From a checkpoint of a small spectrogram enhancement model.
Training: adamw at rate 0.0011, 16900 steps, batches of 128.
Rows from block 5 of a small spectrogram enhancement model, named by matrix and row number. Each number is 500 + 25 x the weight over its row's rms, rounded and kept within 0 to 999. All counts start at 0. Numbers have three digits each.
Before each channel's rows are labels from the 100 clips, of 14976, where the channel reaches its highest value: "peak on" is the class under the peak. Only what is clearly more common there than usual is listed. The data: synthesised sound scenes: up to three everyday sounds over a background. In brackets: how many of the 100, against the usual share in percent.
# conv: 3x3 conv (model.enc.2.1.conv.weight, 192x192x3x3, each kernel summed), inputs 0-191

peak on: fly buzzing (48 vs 1.8)
conv.153:543486462511484523460505517480551491480449525459513455530461505496529537473518509485487497543474494513526525462480495517478429475443523497498521509482486516511483470508468535510495502532516478466465524472499509522539501481470515448513481479494434513468495477500495502511505488488509498533499489491444542504471495460531504513520471464497502532507495492537464457499498504500499525518496543510495534494488485473464501499514515512457515496495446496567503498551521499520503510430524474529480487515481489505522495500504501497535478515460491515483483493519466501481517459475493503500

peak on: thunder (34 vs 1.7)
conv.133:535510479502529545474503465534509504493502486496497522476502479501455470434534467493558513563475485552506464467513511484496509497500535514529566462518472468476507578499480507508540483501518485528495514509480522485545491499519491485522491486471467472557499483503487551485486506496518536488506490461496510505490529471469490486555518477490509506505519491476486515477498497495565503505456483542515507530480494505520504512471545475489499504522516482516486523523485476537494494550474487491530521515493476493491493487467524496506484440454532501511470511461522512508517497500466525512

peak on: zipper (42 vs 1.2); spray hiss (29 vs 1.3)
conv.20:510507444510496541476500505513504529500434517497501477477462485499533503445506515492492485499490558514479504495493495518473475503417487491512520503502546541513508487510529497493482493483486497460506549534498487522513509436461530484486460472477446497484489494488499493539466460480522498528524511447455540496546480512493528510479476496535481537498507484534449507509494524487520493512519528495512478526498529464483502481529498510510507501514436490534510514518497516510504512461549523512509476493511520511524510545489489511491523541467483525507506510499519491466479442447504518477

peak on: spray hiss (87 vs 1.3)
conv.31:502490476499471466503479487509498473470541475529465483477536466514477478525461479448556489502497498495514478443466484471504542497487503500499528501465537546452527503488518462483533474503486477508516479533475528477487473504527509543472466506476492485486503541475503519506494475483485505490470498515520460495511515497509467479472456536462542502494526531486500469498530485532467494469519447513491525476524459523486467473481480511484523545495515479509489490510504506472490489520524504503476477470449455521466472488502484462478534533501480505546450471493450489492524501526482533533

peak on: fly buzzing (81 vs 1.8)
conv.159:567495470490483492490479502513515484487494499485508473492497511505474524478517478513489504492458496512521493555479517486513411515465516506517514512506501508481517541478483485506519484499507483463459504535567533496491536482493517407501483492501448466524483473504480495489535511472520521516450524496481463499451446491498492526502463484510516494451527507507495482497475507484534505511477468550490508519485513496515504497478526471555483512510485528542517500526499507497518508486508482528490465496493530547461488543494502484494489494486464550483478505490472535473502446464465490516

peak on: whoosh (40 vs 1.3)
conv.55:495545480457507500520499509490511479499480498462503500483458473522487538510496485498491490483458479472495518587477465493495431504446468494478495513536489497497473519494475488485486488484503488489508510527493555480472486495563471510491489520484505511521488478502502544478518495454490554506489504474508485491438435496521478526462527485464519505457480530515472463485489504483511497492494516518463513512473535426453502513496511471517530508507461490528475497480490473503516504487418503490483512494477512488488491502529501454480475489522516507474496482486469505501487490526500453531

peak on: whoosh (42 vs 1.3)
conv.179:507498494468493499483510522500553519487477509472533485496451515504567496497479515529500511431442540458521503563509451518498446490492482513484477507502482515501477495477538536518478502525513475535463508493484521513453515486529500492493507502519486450475462504509517512544518497512474488490507520496501517517522428517515490509485495478529508544422495523500483458544522500509499521491531544440503498499501500496458484496508530495521498515477479512489472498502468497508495466457518538487479508505502524454509474468476511472509515516460483486517494488536457465485508489468498472518

peak on: church bell (33 vs 1.7)
conv.49:516503500452510480511489474461464484531498468500496488515529471534480509519460452449503486489541444507520496531464521482447471510506472497483539489456474476492543481539452474491498478525500488478506481500518463456509518492475501475494512465483478469497484505486504458489505486456466451474468481510507480484480485486506508514492550497514513486483500504470494491517492485509494509473484465550478492518526485532525476484471455473509464495515477465483495463438534513495462495494466470498447503502496489527454500486499490486508487456491515456489514475426510516471509486511540517517

peak on: spray hiss (54 vs 1.3); drum roll (27 vs 1.4)
conv.30:524462485511510500550493499498514468494509489497473493530490484511501493495494473465542497523518471518508526444496509491498534470487501490529564523523537611491514509516483499473505490502485492488528522478461520491503502518494572500468499493508480465482510488478521513486513496514493534513443486500489455485511509529527492484497465477544491473541498507469520499481509479475501502487526485546516470506511494488495474459448494521525521470526525500489507514524470528448505466534555469511532502491512503520471511522484479497506482570520477505527529473500511481505495471499549555509

peak on: whoosh (36 vs 1.3)
conv.7:490508438508470541435503481501492535479462481541502484500464482524502519467504458506497495484482509484507530582489511517492483460455472488488477502509530527508489525552509485486495495497506504458547511491530485483512458474472529489492483482491454550518511505488509517475508472499509518476465519479460492495480499474510504476488516505563522548493503525519478467487509492505537505510522521481538467506487528474457489502449517545543478473473487486522499507519562499489508502484487509485511462514504571461480494496513474499511506518495463540494474471497498545490501468510514495531

peak on: fly buzzing (54 vs 1.8)
conv.112:537504489442526516525530479490513486514518470493525529502556507505488519497541467464502493504468466495505452515504498511528506507509487505485518511511448484487490503455475489501513522505524485512476560505486557455460538522544496492511489543480502465529504479510469490474516472505472556458492491469488494513497483500491476513493478479514509515521502487511490454494492531495514508518466475553522512516494485456526516517488505477527486520488540513502516505504448432517509489491502519532456528484444566483454486556497523500519483494476474488478487497536513493524501459521507452524

peak on: explosion (52 vs 1.6)
conv.123:510514478489470481497513528447514466500491501484504477531502490500496503521536509515511507508476477512502521471461471525476477520485467517478478478498496497531471468408483486486506540517503462454488503510525504519468512455451505471485485517506458502486519490505510515500532489521516491526501554508426529510462441464538481537485533490473500495472504505537480464507497505492487509545512517517475494455497519468473488506536480483440509503508475517553465487495501490516480490453531487494459477492490536514501486510515501498496468496507495523494463461516475458493495483488517421519

peak on: fly buzzing (58 vs 1.8)
conv.115:554513486476492519536487504501522489490510501500500551487541513504476505472535507521481483528461528510500476516477503531547451485475498484509498527536480497508501474466524486485492495523500510475457542505550524477469512481513506467485503583507501476533502498485521533483506484474467534498496511461492480494507472418558496519503510487525487516500509513517497509501502499513588482503494484519499527546512485441533491498496491510501507490523463540537557476499489503492490499457534538513506467514450539528496483556499536501481513492478500514508497505479522495502485543524517478506

peak on: thunder (25 vs 1.7)
conv.170:508502489495517487472524468457482442499508487521518490493526483487492468535505466500511521541483462545505502499476508456470516450520525546473510460463492485434487488492442519521497510505526507475507471501473443494545481491454485473503498473484455496535520483525500518523491504500527475529530480554465468510469516472455475444530467520480512486460537480539481501501478525467508526509501462529488507521468487526508530529529458510517487516531509458516496519508497493468501470516542501455543502511502503489478495499504517488498450479492512483480462525500505516522506483513480520510

peak on: drum roll (46 vs 1.4); zipper (25 vs 1.2)
conv.99:515487477475475535490494505555486530509497509501488508497513463472519465513491503477530509503553508498484507435485427485535542489494486517533526555464563503512475467518532487514464484503494501494536515509419480510489527486443486506489486475487529489483489492510528464518499492484535492514497436482455504518533503559488541480477487496468486511529510512487531510483488512477529500495533522518523482496484535476498499498505480515450478492500520488496519511470482493497525506538488507504530476502462492502514515521494506500499513497485498482527513509474486406492486486464555530491

peak on: fly buzzing (39 vs 1.8)
conv.146:532491495485482485524497539490491524487522525485484514467504527493538538484506511485486515476472435466468493513528529549535480483494503510482513538544431478483483506454480487498499495506482488492429509446546520511465536501524500504508507565527508481473483498512486506490550515506469531504483522482506467509453501464537518485504462466488467566486496483476485508506499501499531470499468488512471493508503498466532508470479506540522510479495533519473496488457437509496506530463518515485483496498495517535484499550487509482466488455451508469501506503498499523517471519524487472502

peak on: zipper (26 vs 1.2)
conv.86:531515495514508467512507521489492513497482522464493497481467519485496495480508530540448515488518514446477481505509522491493465530501492507517491501470521566457532505485512491502471521455486513530492456496504518544468498517458522481505512486554501529490516469504450456483516517556514546479488511489485512517501495539526494531508415507495503461531496487506495509498478516482494488519493494531472454533472548489492503498503484497501459478483490505542498515538509481463510506532514466496480518520480486531519462535475514515465512565504435496463515501491552515512483519487480540470

peak on: spray hiss (50 vs 1.3); drum roll (36 vs 1.4)
conv.178:533493499455462466494505522509503480479505491517497491521521501502491450503494506498516491473476478510480518559504479447472517524467461494512470516511501464511479504495509498497503483498475507470497449518510461505472532445436504480471473511519495504513528477491521487515531503484466447544507539519439436486457492521524489478486551504514477501496505530473503512501482509482535485520493457509494499464502512472498500482515508502498496484526497498523529464449490524485495504490471506459513453468515572496496506472501464501466499456501514469497516490462425504483460529513546500518

peak on: drum roll (44 vs 1.4)
conv.109:451502513467472483509486505493485495489522495535463493469495507487515449528453501493536510451512489510491501506490465506512542470517503527496520520480516475483483514464494469496494493517489475518508494523480468502466465489456483512456462492496510464504477514503500516524512489491455502486454499502479478508503456531495509480457539492512511515506523514432539487523501490495477487440494484514479509493486451524482472483437459494476517520494529483448532448454480509479489480533422487469533479482472530471505503466499507484457496464510530498527523452471487482489493502508533470524

peak on: drum roll (64 vs 1.4)
conv.39:517497514463470490516503498513481500515522477517502505528511497478510441488500498482525492433503486469493503504517457473491537503500428489512508545500521464531498501479528484511488487500491512499532462501493473489474520463453508516481483516503534484511515497499539483497503491506479460505493496492456454491486500539489517481470568500505484544500496531430532516512492501489539497504517489515476466482500512474506489490492495534456459488508516485485515469462524494481506504556475497449526476479504539484479537480494467516495513461535552515522535494472450442481480526492562528520

peak on: car passing (28 vs 1.3)
conv.185:485496506474483560536491503497492522528482526498524496508517505486510538467497488453510486493536501493514487542524527560518525499457486457529519533532491484551480489538514499457495498489501505486520548502531513510548481488507517473496500506514472520502539516458505519451520493467538511471472484482522497467501496492533555494506533526498511561545466508526524500511512486505530508483485515542520471491498456458465499526468524545493499450492511486506495547484534539497502485520541567511522506503539512499494530501554486483506523515525514523515549500521521516505510466508506475512

peak on: drum roll (41 vs 1.4)
conv.98:458470525448465491504473507529494488491495500494454500494519504470503453517502498512542503511538499518486486443477458499529496471496508515520528486491514464459464497518489491499506479526469470514497493485457475512506470491436472477466484480509495455454491487496512471518515498466493470482469468508474473499513502495502510523482458473422468475527512501480533509528478483465504472510526476508519500509473483520481487464464495462429501491471512510465513499454482491467509457533473472496520450488493465486498490481464526509475502474478486474529497475458502449471470512474510523484

peak on: thunder (37 vs 1.7)
conv.183:530502471496515515480525467439495476481503485517527477485520484485496481512530464456521504539445452545515477586518495459461526461486519517474522461514489499493474496505447524505514514511526499470506495486533442489528522479443529464499482463474443499522524500509511516526485485512493478499525501522451487493461516490466451454486530511539520506499513494517484510492503518474524526546505486533496501510491445516526514519537501527509519510530504455509524488506510493499497494503512486473489502503524544475476489492529500511501458465503539462488492494473496549513512477502508500518

peak on: whistle (45 vs 1.3); zipper (28 vs 1.2)
conv.47:496489500511525486465488493518507503510495524591498520531548503486511507477502481473472504498535522496486517455480541493553457493529533502513492517487472519505493484500492521490491498478504510474454512508467530518518515468560465526493494489493478483503518487490534566526476489496542557501498514494525480486520522491486520477490512469561491488473551488485495490473493472475488490503533478544493524498484510467503496508475451527491526493506473496476493513514483474492478456474524481475471518520464562519479476509496514515492483542480521452459509514502515579474480513542532505484

peak on: thunder (42 vs 1.7)
conv.36:522509488511497513466507463516502499507503490478493538512538473518455497473527466479546498581499450553517461507495508473485531499491537508525550437524471462455521556554462505502528483481503498534520490481514492495556502506483474484520504486488487500550521495496503503476488503494481500477495503524514491501505555490478500504545483486464508465514510486459474513482515497503557518515481490499528496528506471531526498488463550459485496502521501481498462527519500509533490486537490495462507493509500449466481509475482521499502486457489543463528500511480538497488514552509499529497

peak on: snoring (52 vs 1.6)
conv.150:468453494476441526469480495505501512474485486511470484496492487474525456498496494472531484485530475511484507459478440503512489470472485487501497504500506478521454468503492492478488467512484457475529516477467429490507509455414486475451482477474474495480490490482520468490488478458528443504506459487443516485468514492498552469472517488478468537503481508504527497502490475473516483514516532494518468491483494464478479485513486516433491473502507494494508494476520482515500491495498482496517447494495494466496507469475477508494494492494519487516479463498480445475477472465561498492

peak on: coughing (28 vs 1)
conv.73:480483533473525488526474506453516492476485483479492461482448536521484445492508517542497494480517459514488512479520479534461481469516483484464499444511482443521510471498504526497475474529486500505489489531514440502499523474450511517483511465507485475490475528487529497513500501526499429489522503469487509476478515470500494492490505521462479489525472494468521546572507468507508486526498487476473479472527493506506468485496497451486494493502475518463517524453532526476474477460529478499528512511568485473517475472484489540503496465498494511519499487498508445469492475471459499505

peak on: whoosh (30 vs 1.3); car passing (30 vs 1.3)
conv.110:485515485483505541479496525504493521501457550485494514465469489529492492464521542546461482492494548501485491494481512526479494498467465482503496475525525495494521454498539472466441494486474492510506575531507495532505479469498470519482491544515463474498496509473517508511493495466511497488542490475507544458549492513531521505487492521493483564491512498535445514532503499500563486520515507481491449529519514495492487471523489507536474485522437514504480520464482552500477513474517565499509476479513492469554471508490499523488530511481514482510496502500516480473482499470483517478

peak on: thunder (65 vs 1.7)
conv.28:508517513483514521460503486550496507513503506501509519464503510529451514448533486497535507556478474535516441551538477500495495505523540500521520496513482452501501509533501504493491487449501521539487475475453533510549485507509494504524507488498506474579499486485492540451503502498493502499510507465499487491458532479488509488547563477523524493535485544456494520498521486507538505502480471514492505528494481512512511485453561500475496472500509466493490517510522481513495477520474472499526521522526534493492518483495529515492541457474545493528508526485539517497507545531500522545

peak on: car passing (42 vs 1.3)
conv.151:502508433492526550465503508471522530485461521464506486477458463502537498461504521496435491487513527476507513446507504515480485453452465489478518488531502490465508455516495523511457511511502485493480580513494472511515517498465509508504475505493464506484472505498508498555486480499492494474507446452483530500508498507523514487481436506457498558483514462523489538520501515500532514488511542467482489529507473481488485489475493518478508509493440490512503483500504514479452492430498527507492510488517464459539480484474497528525493520494489491492497488472508480480512472494496530491

peak on: car passing (30 vs 1.3)
conv.74:497496467493507497537530503487496492482486522476530506471469464473503534471480501477495497465435495457488480555499483493493504486450500480492484508529494504482444488476494515499509500505503509540524521503504526493462512520538457521509481526500507497479472488505462503496504488476520526480497445460510467515482414490507456493473464478419509534484475497508495501497500531475478499467481475502451500515487456460480518493481490515487528517479524473495508530470433471484496489497443570489480516476512480488497519528493491479493492471512512497503512507485501475532495481481453442502

peak on: explosion (39 vs 1.6)
conv.85:451502497502498515453501506476476515470456509470508498485457526515465552498539521523510485532477449525495476499493490527471452451459499483518493502479531499529475434481480477476492506497513509451498523514483480518521462482464501485493501493477470484493492507480497505488481481492535507508505526488475572482478509530521530461505522514500509487533485497546488470499494507487473514535512508491514460511488501474429500500510504459498486499507441519527468509512513531535508516418549504549496476511496501487543493510521488518512503488481494533527517496578486486494501467500479499498